From a checkpoint of a small multi-label image tagger: norm layernorm.
Rows from block 5 of a small multi-label image tagger, named by matrix and row number. Rows with one number within an expert belong to one neuron, the router's apart. Each number is 200 + 40 x the weight over its row's rms, rounded and kept within 0 to 999. All counts start at 0.
Before each expert's rows are labels from the 100 images, of 14848, where the router gives the expert most weight on average: "responds to" is what is common among them; "colour at peak" is the nearest of a few named colours to the mean colour under the peak. Only what is clearly more common there than usual is listed. The data: drawn branching plants.
# router: router (model.blocks.5.mlp.router.weight, 4x96, trained with AdamW), inputs 0-47
# up: expert up (model.blocks.5.mlp.up, 4x192x96), inputs 0-47
# down: expert down (model.blocks.5.mlp.down, 4x96x192, transposed), outputs 0-47

# expert 0
responds to: narrow; three-way forks; bare
colour at peak: cyan
router.0,214,162,242,257,244,287,263,173,222,204,188,212,185,178,208,232,152,237,190,173,195,128,210,198,192,241,234,276,226,166,178,130,157,215,263,172,172,189,213,159,162,207,212,256,180,148,184,190
up.13,158,191,250,181,220,261,162,211,222,162,144,210,254,188,278,152,219,233,147,168,170,185,203,183,231,204,153,214,182,204,181,179,217,254,207,176,273,234,219,181,224,185,219,247,202,176,271,108
down.13,159,103,202,212,175,150,213,215,165,165,179,206,190,228,231,258,206,148,135,206,148,252,191,224,203,226,261,202,223,202,202,132,206,211,180,213,141,158,189,234,173,205,199,153,189,181,188,266
up.14,219,196,98,192,177,182,146,254,116,165,198,207,190,216,185,136,260,258,198,223,220,223,222,251,188,174,174,196,163,211,176,178,134,217,183,209,266,174,208,176,226,218,186,251,217,191,222,233
down.14,271,178,189,177,178,195,217,142,231,128,186,177,166,206,214,153,216,259,159,161,217,194,207,187,167,119,171,209,183,244,204,160,222,173,222,247,182,283,241,213,192,282,245,213,212,255,191,230
up.15,218,180,254,264,229,182,203,237,162,236,169,213,150,312,207,210,154,193,107,186,146,189,250,156,243,217,152,171,190,224,121,232,215,153,270,210,239,230,266,152,267,160,198,228,216,198,199,251
down.15,134,202,177,216,169,112,155,175,240,129,242,163,198,188,155,254,219,139,171,170,182,96,217,234,167,207,206,182,276,177,150,221,129,172,203,229,139,150,186,207,173,189,225,283,140,196,201,249
up.16,195,247,171,170,227,167,150,213,245,231,211,193,210,236,145,183,177,180,259,159,145,169,216,149,195,204,131,179,203,177,204,209,252,239,158,247,200,204,170,246,225,259,165,187,194,154,180,241
down.16,200,268,180,158,197,221,171,232,165,216,157,234,191,160,114,263,309,259,184,144,218,197,275,211,207,210,239,226,159,218,178,233,186,168,272,242,244,181,201,231,133,220,130,216,207,199,178,267
up.17,245,168,177,222,183,223,195,220,217,246,219,222,266,214,254,246,220,168,142,264,148,182,222,202,175,206,206,221,211,215,186,169,200,196,170,169,197,118,200,197,275,196,228,136,195,220,164,131
down.17,152,211,295,182,186,209,212,208,144,69,198,236,229,170,236,291,162,210,169,272,249,189,203,255,126,195,160,276,232,233,173,233,210,194,166,208,151,181,189,187,212,162,168,174,160,233,163,120
up.18,174,223,244,184,245,188,236,250,140,211,184,220,264,114,215,160,178,217,216,207,188,279,189,213,215,231,221,153,119,234,225,241,232,224,202,172,173,196,172,150,276,235,216,317,167,274,182,219
down.18,259,185,165,132,258,188,151,195,236,292,200,261,212,244,188,262,245,155,193,261,210,191,134,143,144,213,235,186,177,216,158,169,228,223,173,187,165,208,216,183,198,264,165,213,241,223,238,161
up.19,205,192,235,205,203,239,179,152,230,124,112,237,215,116,196,173,195,227,167,171,195,178,185,292,145,182,175,170,210,161,183,126,233,236,242,194,197,275,238,167,199,204,253,222,157,184,247,198
down.19,185,202,160,177,242,140,222,151,185,172,214,186,234,224,166,237,135,195,216,212,287,198,210,201,214,244,241,185,176,191,172,237,209,198,172,235,177,176,185,196,251,177,223,258,223,168,213,206
up.20,186,242,180,235,257,222,176,232,187,145,154,198,124,215,216,171,175,264,182,242,171,215,253,189,206,163,286,221,219,209,216,238,239,231,242,200,168,157,202,179,207,114,201,226,240,246,243,153
down.20,218,145,277,182,219,204,165,227,190,221,191,151,239,199,225,225,210,224,173,225,200,207,231,112,214,238,108,217,226,239,215,247,175,136,209,226,230,156,182,201,170,88,232,198,188,263,221,118
up.21,213,202,233,165,175,271,225,198,256,236,191,209,188,157,117,186,202,219,163,195,216,162,225,158,208,184,182,242,233,246,256,225,246,236,223,272,226,195,233,303,248,187,139,245,149,227,143,184
down.21,201,171,230,239,254,131,146,215,200,185,193,286,199,124,149,171,227,212,154,156,176,208,213,254,222,225,207,234,185,176,169,211,203,165,167,178,176,246,112,193,185,169,209,238,188,258,228,169
up.22,256,205,250,234,138,259,131,164,192,140,215,235,168,240,185,205,134,219,165,204,228,200,197,151,154,212,258,241,220,194,157,184,232,180,273,138,177,237,269,210,201,236,150,165,241,232,196,186
down.22,147,236,246,217,272,213,256,244,248,210,195,154,171,139,193,194,186,197,152,210,196,251,266,193,207,249,159,233,146,187,228,223,205,213,221,201,204,117,125,169,198,133,257,157,222,189,201,171
up.23,218,250,254,271,189,282,246,233,219,222,170,264,119,139,196,212,209,229,260,150,134,261,177,157,174,126,175,168,189,211,186,189,211,233,203,220,198,161,198,220,227,215,187,176,202,240,166,174
down.23,255,205,204,166,199,176,149,239,213,235,177,192,154,209,183,192,158,159,242,322,228,188,232,282,262,221,237,136,259,195,163,115,190,230,207,209,175,202,172,243,208,226,213,220,120,210,217,193
up.24,189,171,174,231,180,165,261,320,225,225,237,186,191,147,175,221,214,175,265,235,168,180,209,241,204,208,135,177,183,166,242,227,210,209,207,244,159,244,184,164,159,184,227,144,269,126,132,131
down.24,224,200,161,278,236,203,244,229,219,284,181,246,164,274,211,190,146,250,204,211,165,182,240,142,246,199,219,240,196,191,211,184,218,157,213,200,119,132,193,136,155,144,264,213,161,246,200,220
up.25,287,197,129,195,207,191,217,268,244,148,146,240,158,205,277,194,186,182,238,177,172,146,222,141,232,166,158,197,213,139,239,277,181,222,226,270,190,151,229,211,199,234,199,195,169,221,212,168
down.25,194,196,250,221,187,158,223,195,95,210,203,247,152,246,178,176,313,140,211,184,240,144,196,204,165,158,186,130,265,217,160,197,160,281,291,109,244,246,265,225,176,211,255,199,197,235,160,193
up.26,223,168,252,191,214,226,142,267,184,229,186,144,185,155,272,203,142,242,197,242,169,116,162,167,151,208,240,198,212,118,183,198,262,279,189,232,195,195,162,221,236,211,127,165,197,163,192,216
down.26,203,202,214,178,129,217,217,220,197,209,217,281,185,219,156,153,274,78,167,154,184,171,184,187,147,235,195,171,241,210,187,207,189,256,236,216,166,270,218,181,260,267,181,227,251,182,163,177
up.27,202,206,206,145,234,182,204,199,248,168,134,171,179,105,207,187,275,221,225,177,148,176,184,163,238,228,135,276,232,229,194,194,221,167,312,170,178,217,250,136,186,188,238,208,204,175,240,139
down.27,172,205,238,246,208,196,157,152,164,193,187,224,264,259,187,219,191,177,188,201,173,268,230,213,201,206,183,221,179,205,173,187,159,184,90,239,127,142,254,163,208,183,197,175,218,216,193,219
up.28,164,187,175,216,208,188,236,202,218,154,226,200,197,152,234,271,86,237,207,220,182,168,161,232,185,190,226,257,191,252,175,215,221,183,203,164,240,167,212,244,206,248,179,200,182,281,209,222
down.28,199,205,179,165,210,176,170,192,190,183,212,170,217,179,174,113,261,190,172,153,164,226,217,143,229,234,164,294,197,202,236,131,184,236,168,147,152,239,175,226,220,169,237,181,202,217,169,117
up.29,193,179,205,175,156,208,158,268,210,123,214,220,189,173,270,242,163,172,202,195,263,177,169,140,240,190,202,299,206,248,213,175,225,163,223,181,224,154,180,213,212,215,229,216,237,165,246,144
down.29,246,97,188,195,222,249,265,218,144,210,160,258,222,166,218,254,181,164,150,199,147,180,206,230,220,153,276,208,212,177,177,211,141,267,121,196,207,190,152,230,197,238,231,195,143,227,182,216
up.30,159,209,206,217,192,129,219,205,186,214,189,133,226,167,192,237,158,226,170,164,243,119,240,196,252,231,160,177,199,241,201,126,162,151,180,226,199,174,183,190,231,204,254,168,154,172,197,210
down.30,231,205,224,172,94,244,142,238,183,158,233,184,176,151,248,162,223,219,206,227,159,244,252,219,227,181,261,149,169,150,205,161,202,127,237,276,195,143,174,179,185,211,164,231,264,182,176,217
up.31,274,215,158,272,153,116,190,198,262,213,289,193,163,180,217,216,173,224,169,232,130,157,185,174,212,238,230,235,190,199,269,199,125,171,207,184,211,157,232,174,153,253,183,202,196,193,174,204
down.31,194,253,220,142,200,280,193,234,185,127,196,196,168,177,250,249,244,165,201,174,229,186,217,199,188,170,196,211,251,122,165,91,184,197,205,177,116,150,204,156,210,131,215,130,254,248,185,261
up.32,197,162,245,181,130,154,91,219,168,145,286,233,162,222,172,203,136,231,121,234,194,172,275,190,150,209,208,206,280,160,192,160,244,212,179,177,240,207,150,206,194,153,221,187,228,234,194,260
down.32,216,178,211,247,219,193,188,269,259,192,129,234,281,265,143,177,277,169,238,186,233,159,128,175,233,212,192,130,177,182,157,178,208,199,121,217,230,213,174,176,149,191,166,204,202,161,171,252
up.33,217,201,175,266,239,207,272,181,170,202,223,226,178,134,142,214,184,222,157,238,129,232,181,171,163,141,162,153,121,226,137,201,159,217,244,199,227,214,156,192,304,223,275,234,235,202,214,199
down.33,262,183,130,190,201,159,108,149,172,263,189,159,184,222,213,236,154,231,228,253,242,200,168,184,223,201,226,144,204,286,185,210,249,157,197,110,224,184,279,265,207,209,203,233,203,162,174,209
up.34,205,220,173,246,239,197,239,209,173,210,160,258,169,221,207,230,251,241,187,92,169,232,138,167,247,199,174,218,190,158,221,225,225,206,137,144,211,219,239,123,242,186,205,217,234,199,229,207
down.34,180,122,222,182,178,217,254,210,161,141,224,180,268,161,199,235,168,162,266,240,227,224,233,186,193,156,175,231,253,232,216,145,147,141,239,216,194,135,225,253,173,143,221,189,237,134,294,146

# expert 3
responds to: autumn leaves; three-way forks; drooping
colour at peak: brown
router.3,230,195,225,187,215,125,177,183,117,193,169,272,237,259,182,197,235,189,178,231,184,189,223,183,124,173,205,197,186,254,181,189,276,190,152,136,191,198,262,191,268,196,153,181,206,234,168,218
up.13,182,214,248,208,174,167,194,244,129,204,152,209,238,200,158,208,157,240,193,267,153,252,166,215,264,146,192,117,216,159,224,226,165,254,196,221,212,199,206,220,243,242,207,225,152,280,243,167
down.13,240,191,172,242,236,160,198,234,178,280,133,251,218,203,163,177,137,196,197,159,190,205,244,111,239,185,156,222,214,225,199,186,146,151,202,212,248,199,211,219,176,187,195,212,184,145,122,231
up.14,188,160,194,179,171,182,234,164,222,244,267,240,262,200,198,209,137,183,254,221,197,210,138,192,210,202,268,186,157,140,135,307,289,152,237,158,169,151,160,226,189,179,213,191,182,171,257,208
down.14,209,159,183,192,145,141,201,206,246,158,230,156,169,213,241,197,161,199,214,171,101,238,195,157,227,218,180,128,260,161,204,146,192,189,163,211,177,235,148,144,224,275,222,215,197,187,226,224
up.15,217,189,250,208,158,153,183,185,208,244,196,106,246,183,161,213,155,227,164,247,184,260,126,230,186,199,189,245,246,264,161,239,260,159,256,221,237,147,298,146,221,184,197,287,206,183,235,146
down.15,249,218,101,241,214,192,259,229,234,175,145,227,167,249,205,199,230,197,214,165,241,215,123,170,184,159,203,237,202,158,130,287,222,182,229,204,138,223,160,334,172,150,187,175,193,185,166,222
up.16,200,154,135,221,151,255,220,199,157,133,201,202,261,188,291,176,191,200,201,244,225,173,177,233,122,146,131,219,180,159,187,141,188,206,213,191,269,149,284,203,187,241,242,191,254,136,149,244
down.16,263,184,185,192,190,237,245,158,186,211,208,206,229,238,231,143,215,182,192,175,261,175,205,181,169,143,144,209,240,202,213,244,140,203,177,133,99,142,217,177,245,194,148,127,183,211,127,248
up.17,277,186,188,236,184,141,180,184,159,187,182,198,184,176,200,200,141,241,181,273,153,274,175,160,243,189,212,180,161,170,294,228,253,170,155,140,238,232,259,240,186,233,177,186,182,263,212,221
down.17,275,207,204,214,116,183,205,177,218,286,284,146,198,183,217,270,211,282,228,179,237,241,256,146,194,190,206,193,165,199,193,214,278,201,207,188,240,156,225,226,120,211,184,179,201,167,170,192
up.18,206,153,222,147,201,216,177,288,168,251,207,202,195,128,189,129,220,143,251,177,263,231,162,133,217,162,211,254,148,156,279,178,240,153,130,240,127,211,151,190,162,231,220,200,210,235,216,201
down.18,233,284,143,185,227,190,223,170,189,239,138,184,240,132,267,265,175,238,171,221,200,192,251,168,201,227,190,147,153,147,203,206,170,223,286,210,242,235,130,166,211,210,184,243,160,245,161,174
up.19,174,193,207,231,155,189,142,238,173,221,208,288,174,196,237,180,154,196,217,200,230,262,272,232,232,175,200,222,162,214,274,184,207,176,157,196,118,272,203,276,190,185,173,168,186,201,149,220
down.19,177,189,198,165,185,174,266,160,234,237,243,125,167,286,148,266,168,226,178,141,140,192,249,167,247,205,167,210,234,222,128,166,227,173,210,175,230,254,236,254,211,212,233,227,177,178,182,183
up.20,176,126,249,240,238,169,212,207,203,198,272,158,249,207,163,265,161,246,148,178,172,177,201,171,171,138,198,145,249,201,212,241,167,236,189,213,142,194,131,176,140,205,169,139,231,238,232,265
down.20,140,213,227,131,186,181,225,205,196,211,181,220,214,224,109,132,193,273,171,164,203,185,166,163,133,203,165,190,161,175,194,209,168,263,236,159,216,245,224,155,174,257,119,181,215,238,154,241
up.21,231,306,221,176,178,215,305,190,311,203,238,200,171,204,162,249,200,153,214,235,219,159,232,193,228,205,220,186,279,251,210,211,265,200,139,144,236,205,146,267,123,181,228,146,181,232,178,187
down.21,193,150,197,154,210,181,153,274,200,186,173,202,235,136,265,211,212,131,140,254,218,192,194,197,148,205,195,190,137,194,225,226,187,216,191,327,272,211,248,187,214,243,233,238,246,167,217,178
up.22,174,226,133,212,169,215,222,308,225,135,225,195,184,151,144,183,145,266,201,200,233,176,198,270,171,202,187,233,201,175,211,171,230,275,238,166,220,176,213,158,211,208,169,192,175,242,218,245
down.22,189,241,177,162,220,200,160,155,230,168,235,176,257,198,245,158,222,209,178,177,146,228,234,182,127,194,176,132,250,201,188,182,232,115,140,163,212,216,216,236,219,230,212,215,149,210,191,275
up.23,201,204,213,169,202,206,151,223,159,214,208,233,199,203,224,208,93,200,214,235,142,237,185,221,202,146,157,211,155,141,271,149,233,152,180,204,237,212,198,222,114,188,112,274,249,211,194,163
down.23,180,187,206,247,155,185,250,129,251,204,237,173,147,246,157,104,218,183,196,211,166,149,210,224,271,233,246,148,221,176,275,207,222,175,164,243,238,166,230,271,244,201,198,108,167,139,147,204
up.24,167,210,190,161,133,202,211,204,190,191,236,213,236,224,204,273,235,237,283,157,220,171,166,135,206,226,194,117,249,214,123,201,187,97,221,149,240,175,205,178,183,154,201,272,251,186,229,185
down.24,241,220,186,248,213,250,195,171,157,211,203,229,164,228,249,155,161,261,213,242,245,203,174,243,201,187,253,236,198,233,207,230,183,151,140,254,176,162,194,219,219,263,254,164,210,171,274,167
up.25,140,245,244,181,226,181,169,264,193,156,181,261,166,190,229,149,156,230,204,193,213,226,235,245,171,221,225,269,213,206,226,175,224,228,198,186,169,183,239,162,213,185,144,159,107,191,142,194
down.25,314,213,202,246,163,139,238,109,214,167,253,139,214,235,199,227,176,220,205,241,168,172,213,206,266,148,221,169,172,217,122,261,226,210,190,228,268,236,202,208,185,247,194,228,212,195,183,231
up.26,235,196,230,216,212,153,181,144,182,198,143,224,205,219,228,161,160,222,244,269,270,240,244,164,199,166,114,267,226,155,231,175,212,196,132,236,225,204,301,140,170,139,227,208,188,187,167,182
down.26,255,213,190,277,137,171,201,211,189,175,221,256,206,175,202,228,209,222,165,259,200,201,165,134,179,177,210,96,212,196,229,217,263,179,203,193,226,199,212,294,235,247,104,264,207,128,230,121
up.27,204,161,117,202,195,189,178,230,137,174,195,223,256,196,139,134,221,249,181,203,180,199,293,195,157,152,161,189,179,230,216,182,229,146,228,167,95,159,255,162,185,217,162,225,231,186,176,246
down.27,198,181,177,123,193,203,216,187,269,283,238,173,163,177,218,183,218,193,267,186,209,134,180,252,266,265,182,204,138,230,232,150,178,246,148,157,310,178,203,270,193,198,193,213,186,200,207,175
up.28,231,241,184,198,282,189,157,245,211,169,169,272,258,203,186,192,255,234,165,156,151,236,200,158,216,164,222,193,221,254,202,184,215,152,197,181,88,278,228,235,201,154,233,196,151,186,170,173
down.28,270,218,216,225,246,147,149,187,221,160,211,154,171,150,222,247,182,152,202,162,209,255,266,272,239,169,210,267,198,255,159,154,220,216,158,180,166,213,242,190,125,106,229,217,249,161,268,217
up.29,100,175,208,189,173,304,213,263,265,135,246,152,172,153,165,253,211,272,252,175,197,187,246,212,232,231,261,246,195,277,194,204,216,140,263,214,167,228,231,136,196,126,202,114,154,183,155,217
down.29,258,276,148,247,214,229,272,217,264,219,207,281,235,237,227,157,199,217,156,232,252,218,167,287,190,202,236,184,237,191,252,207,163,207,215,286,178,239,244,176,218,215,222,172,232,287,181,180
up.30,223,150,225,206,224,132,138,147,180,251,179,210,224,160,226,151,160,184,164,158,243,202,218,150,182,140,240,209,208,186,182,193,230,157,259,180,146,166,229,220,255,143,196,201,164,252,206,225
down.30,194,242,154,208,244,250,235,227,150,211,221,159,184,163,199,235,161,209,153,315,150,136,126,254,238,261,128,254,190,222,227,188,180,230,268,186,276,226,179,209,134,231,213,281,246,204,179,171
up.31,208,216,272,254,183,157,199,302,214,168,225,188,251,212,257,276,161,204,142,180,120,166,178,178,223,169,192,174,209,167,135,261,244,196,143,210,254,271,191,186,211,160,200,138,221,231,228,146
down.31,220,110,145,232,135,160,223,199,220,164,186,224,219,291,274,185,224,177,140,200,203,245,174,216,211,179,233,163,212,124,203,198,216,220,202,230,129,234,145,169,200,163,193,270,246,255,215,233
up.32,158,173,196,190,207,261,292,217,192,123,246,239,157,149,177,257,163,253,206,196,200,216,231,130,256,154,309,168,194,180,165,181,206,167,242,195,249,203,190,163,171,222,122,177,188,127,239,201
down.32,155,231,208,197,284,226,196,285,224,228,219,160,162,190,165,159,196,196,174,222,269,221,183,184,139,247,231,280,206,170,165,216,95,194,197,176,148,191,232,167,214,213,234,202,225,131,182,171
up.33,199,219,224,99,186,158,171,230,296,210,238,219,183,150,238,235,231,181,166,190,246,130,243,151,179,197,134,185,217,204,209,190,266,183,162,138,227,169,189,199,202,177,200,227,203,213,207,191
down.33,202,163,113,217,220,234,148,125,263,179,181,238,129,190,167,194,217,270,172,166,134,157,166,182,193,202,281,184,143,206,190,240,154,165,224,254,180,191,282,174,165,203,197,186,220,130,235,218
up.34,188,223,183,224,207,186,186,277,171,277,218,219,179,225,166,179,236,223,214,248,124,220,160,222,143,175,185,206,182,207,210,182,203,127,155,241,197,97,192,194,140,201,255,240,239,195,203,178
down.34,203,151,191,200,186,226,217,120,187,192,219,261,238,240,189,208,129,157,163,258,178,194,208,201,242,225,261,231,222,204,271,200,216,251,187,284,203,111,186,166,147,204,216,177,246,189,189,286

# expert 2
responds to: bare; two-way forks; spreading
colour at peak: grey
router.2,250,250,248,207,180,153,239,161,173,217,213,133,227,149,198,274,191,123,138,256,185,127,185,173,218,237,203,125,189,190,183,267,266,145,172,230,228,233,224,129,246,192,253,174,183,184,190,218
up.13,255,165,203,248,224,142,211,156,203,143,303,161,250,185,192,262,181,237,257,273,171,235,201,201,222,237,186,239,275,190,171,161,186,196,190,275,145,239,163,182,201,216,222,192,106,215,152,184
down.13,162,190,157,198,233,206,245,235,268,233,226,193,196,182,224,133,210,176,276,235,193,204,157,134,139,157,226,175,189,222,245,214,140,199,202,189,240,160,259,233,222,206,192,213,253,285,319,182
up.14,180,161,165,150,197,203,228,190,141,260,206,267,228,118,244,192,162,260,150,142,214,125,302,164,212,205,154,124,285,154,211,185,170,203,247,236,124,264,163,199,217,179,225,197,167,197,246,207
down.14,217,249,173,190,204,216,118,219,199,224,185,149,220,198,254,209,251,281,238,230,202,189,170,165,217,206,213,179,215,199,249,185,165,159,256,242,156,155,199,176,153,155,207,182,273,235,204,265
up.15,142,148,163,255,198,212,272,162,181,207,212,232,207,237,147,254,169,152,199,234,229,201,192,238,253,126,257,207,267,183,244,232,185,177,227,201,231,198,118,206,227,245,209,190,210,219,202,172
down.15,247,190,131,144,238,196,258,288,128,186,200,191,227,225,230,171,125,206,221,181,187,201,192,198,201,140,170,228,217,257,225,132,193,102,174,251,204,203,208,273,154,239,243,167,153,179,199,178
up.16,220,236,143,222,217,148,153,229,217,187,190,189,193,233,249,241,245,140,252,212,191,173,143,177,111,132,166,171,140,256,201,263,158,169,202,182,137,126,174,203,126,246,219,121,240,113,249,252
down.16,227,196,199,177,195,182,235,162,207,227,239,145,162,189,197,164,187,158,184,234,194,288,171,252,140,178,263,212,178,192,268,157,190,217,186,240,164,171,188,146,226,154,285,218,187,274,228,207
up.17,220,167,227,250,135,229,192,281,188,183,152,276,201,190,248,154,282,173,238,156,137,206,212,216,282,211,113,198,276,280,156,261,224,160,185,158,247,231,192,237,195,150,125,175,236,211,194,246
down.17,189,165,313,205,224,200,168,176,149,231,157,207,256,198,183,217,199,193,247,216,241,220,192,169,124,252,187,249,228,184,145,228,169,248,174,250,319,236,275,194,197,179,208,173,221,233,192,177
up.18,195,100,182,221,133,182,168,182,176,186,258,237,242,236,249,109,185,130,205,282,148,261,192,180,201,192,217,226,166,247,218,182,180,148,170,174,151,235,159,255,164,164,252,175,158,125,178,162
down.18,249,183,142,228,267,261,202,227,207,150,177,198,247,208,213,182,234,143,168,241,188,204,200,226,204,237,257,165,183,236,215,283,205,198,247,135,213,220,213,150,246,153,267,197,172,253,201,191
up.19,147,190,199,213,174,210,236,188,230,225,245,291,274,150,197,228,250,140,174,192,235,120,209,161,203,209,139,206,166,289,217,212,260,200,122,169,171,200,245,107,223,168,201,177,197,183,220,199
down.19,215,235,239,169,182,237,164,179,215,164,207,169,190,95,232,262,183,237,184,172,121,263,191,238,158,151,244,208,107,178,242,167,180,217,196,219,164,230,112,213,145,204,191,220,141,178,162,203
up.20,257,160,184,206,186,282,164,171,204,128,220,314,184,235,196,220,249,190,153,230,188,196,197,168,268,188,212,254,231,125,221,209,201,166,168,145,221,299,185,208,114,156,278,207,236,184,168,209
down.20,210,146,169,212,245,255,218,262,217,284,229,242,249,186,207,175,217,208,227,174,256,202,164,158,181,196,231,195,233,172,94,103,196,194,212,231,228,231,168,251,195,260,135,165,206,195,227,238
up.21,242,264,218,184,138,203,101,206,219,287,140,269,235,170,150,166,178,188,220,177,198,151,235,167,200,178,141,193,242,174,226,185,254,206,171,206,193,194,102,254,186,200,149,223,235,196,171,135
down.21,184,194,199,151,196,135,183,89,143,244,270,205,251,197,224,217,228,237,220,110,220,263,229,229,242,191,185,250,219,215,187,255,153,236,156,260,225,168,224,197,199,292,206,117,219,206,221,133
up.22,159,98,103,275,212,188,225,266,163,193,183,200,236,186,283,244,191,197,174,197,189,224,195,230,143,134,228,224,232,290,148,222,201,178,181,193,217,218,183,154,176,191,261,228,195,256,216,289
down.22,213,171,241,215,200,197,165,188,197,297,173,155,192,237,230,178,265,223,247,152,275,166,219,211,181,188,120,192,215,187,232,184,214,202,195,166,114,156,216,184,183,217,202,234,244,211,192,198
up.23,208,218,245,218,240,251,132,167,294,216,225,160,261,141,260,250,143,224,201,186,181,163,166,194,216,187,258,180,232,204,177,230,235,114,205,212,161,141,210,186,98,203,240,195,142,178,149,267
down.23,200,298,183,164,182,264,208,128,148,177,181,234,183,217,221,179,196,257,115,243,135,197,220,220,162,210,168,211,176,243,178,162,227,242,212,239,219,240,175,126,164,228,230,254,289,202,222,208
up.24,205,186,186,199,220,247,260,231,283,208,231,233,211,262,225,182,164,283,157,207,154,168,199,209,123,188,207,144,189,187,213,159,187,142,200,179,225,246,252,208,196,157,158,237,210,187,185,159
down.24,165,164,196,176,230,195,224,246,178,225,209,278,231,183,234,214,193,219,176,238,250,201,172,177,229,155,146,181,177,221,181,161,222,275,231,288,185,121,215,189,187,171,172,200,172,253,179,207
up.25,182,147,199,262,170,188,205,212,132,164,189,239,236,181,159,247,238,184,251,226,192,158,326,181,151,155,197,176,142,268,248,192,175,194,168,184,245,243,217,142,193,230,214,210,179,251,176,184
down.25,233,179,244,229,238,206,136,195,210,209,154,231,180,253,169,171,297,225,202,188,174,216,264,164,157,256,217,214,176,205,254,127,133,183,208,125,100,158,196,149,196,256,199,177,240,230,257,176
up.26,202,172,226,144,169,155,223,309,247,131,228,202,181,222,194,222,248,203,219,212,157,171,258,240,187,200,223,149,184,211,196,160,197,197,202,212,174,129,247,214,217,175,260,174,168,180,239,159
down.26,152,220,232,187,183,201,215,208,173,234,150,136,181,172,193,166,177,113,186,227,200,199,201,198,195,207,155,232,165,223,239,151,141,255,249,217,168,162,227,108,261,154,192,241,228,242,175,264
up.27,166,186,221,267,227,132,196,143,176,216,205,173,147,171,242,205,161,222,257,226,189,263,230,220,218,159,155,185,234,229,233,247,250,86,229,202,254,169,130,211,166,198,224,158,204,258,218,148
down.27,219,222,118,212,289,223,249,135,200,193,226,185,205,220,176,173,220,176,219,168,224,143,203,230,166,225,267,123,125,193,236,194,202,283,171,150,190,179,215,259,182,247,234,221,170,135,239,276
up.28,220,233,283,225,228,156,244,154,269,168,186,197,268,184,237,239,195,151,120,249,162,222,211,167,198,176,264,203,264,202,130,197,246,183,186,227,191,203,178,126,163,197,204,138,239,229,215,198
down.28,274,286,186,177,174,242,195,168,199,275,143,212,208,156,188,171,204,207,215,212,140,193,204,199,243,244,175,201,187,193,148,189,188,239,138,209,240,152,180,198,177,271,148,115,167,177,223,200
up.29,203,152,151,257,180,242,222,260,201,151,211,229,212,151,257,171,267,204,123,178,162,214,205,262,112,274,189,203,165,161,185,189,138,229,182,239,159,188,217,168,189,233,231,159,226,234,175,200
down.29,207,180,162,233,140,213,228,234,206,214,155,172,215,164,215,197,216,203,241,182,236,159,201,125,190,203,208,159,274,250,224,177,212,206,220,183,191,196,114,182,178,200,258,239,121,224,193,210
up.30,146,214,206,182,264,209,207,184,232,120,188,138,212,128,233,208,188,172,159,99,268,161,220,241,246,121,200,184,215,171,272,155,175,150,149,149,258,195,155,156,241,207,210,187,230,258,218,232
down.30,189,185,175,186,131,159,191,254,186,207,258,187,163,197,176,237,256,238,188,247,184,195,213,180,181,194,202,170,171,164,244,238,195,155,190,236,238,120,233,190,106,228,216,215,211,113,283,194
up.31,211,203,224,222,148,179,194,173,189,145,203,194,178,109,156,276,232,192,216,194,165,251,195,209,99,183,221,298,202,227,242,182,244,214,200,177,204,185,172,158,215,223,181,198,220,235,223,218
down.31,191,137,204,212,235,169,165,78,197,171,215,196,159,208,238,189,225,141,217,270,219,134,252,134,239,212,250,172,197,194,166,231,253,189,221,187,177,208,207,192,167,224,190,229,208,209,140,194
up.32,219,178,224,296,209,107,183,215,164,231,256,232,177,213,156,193,206,208,155,229,178,130,260,235,206,222,177,270,226,190,193,131,205,149,150,234,192,215,135,258,216,172,184,198,278,213,141,163
down.32,192,192,203,203,189,183,241,259,155,205,159,147,225,220,257,240,163,209,287,236,205,159,137,243,243,197,199,242,221,138,226,168,153,202,178,190,100,214,209,179,206,196,225,157,219,171,195,247
up.33,200,224,191,188,111,217,195,191,161,252,227,237,226,170,221,246,170,152,196,209,189,137,182,259,218,186,107,228,264,211,130,202,168,197,200,253,223,173,183,180,180,188,162,198,202,218,156,206
down.33,137,172,201,208,186,235,227,228,218,175,244,200,209,198,235,234,133,215,256,229,182,249,106,144,247,227,197,219,195,211,218,193,114,192,174,190,236,172,174,193,240,232,198,310,212,245,253,189
up.34,226,203,246,203,229,176,150,219,186,128,142,161,176,188,158,194,152,173,166,257,246,168,283,148,197,232,229,244,143,291,211,252,282,260,171,174,171,227,208,219,117,239,188,186,156,226,227,219
down.34,254,208,175,211,175,179,139,187,227,146,135,233,204,229,213,199,207,237,224,174,164,198,163,260,202,261,239,203,124,179,208,161,179,186,189,172,241,188,208,302,175,241,132,172,192,185,201,159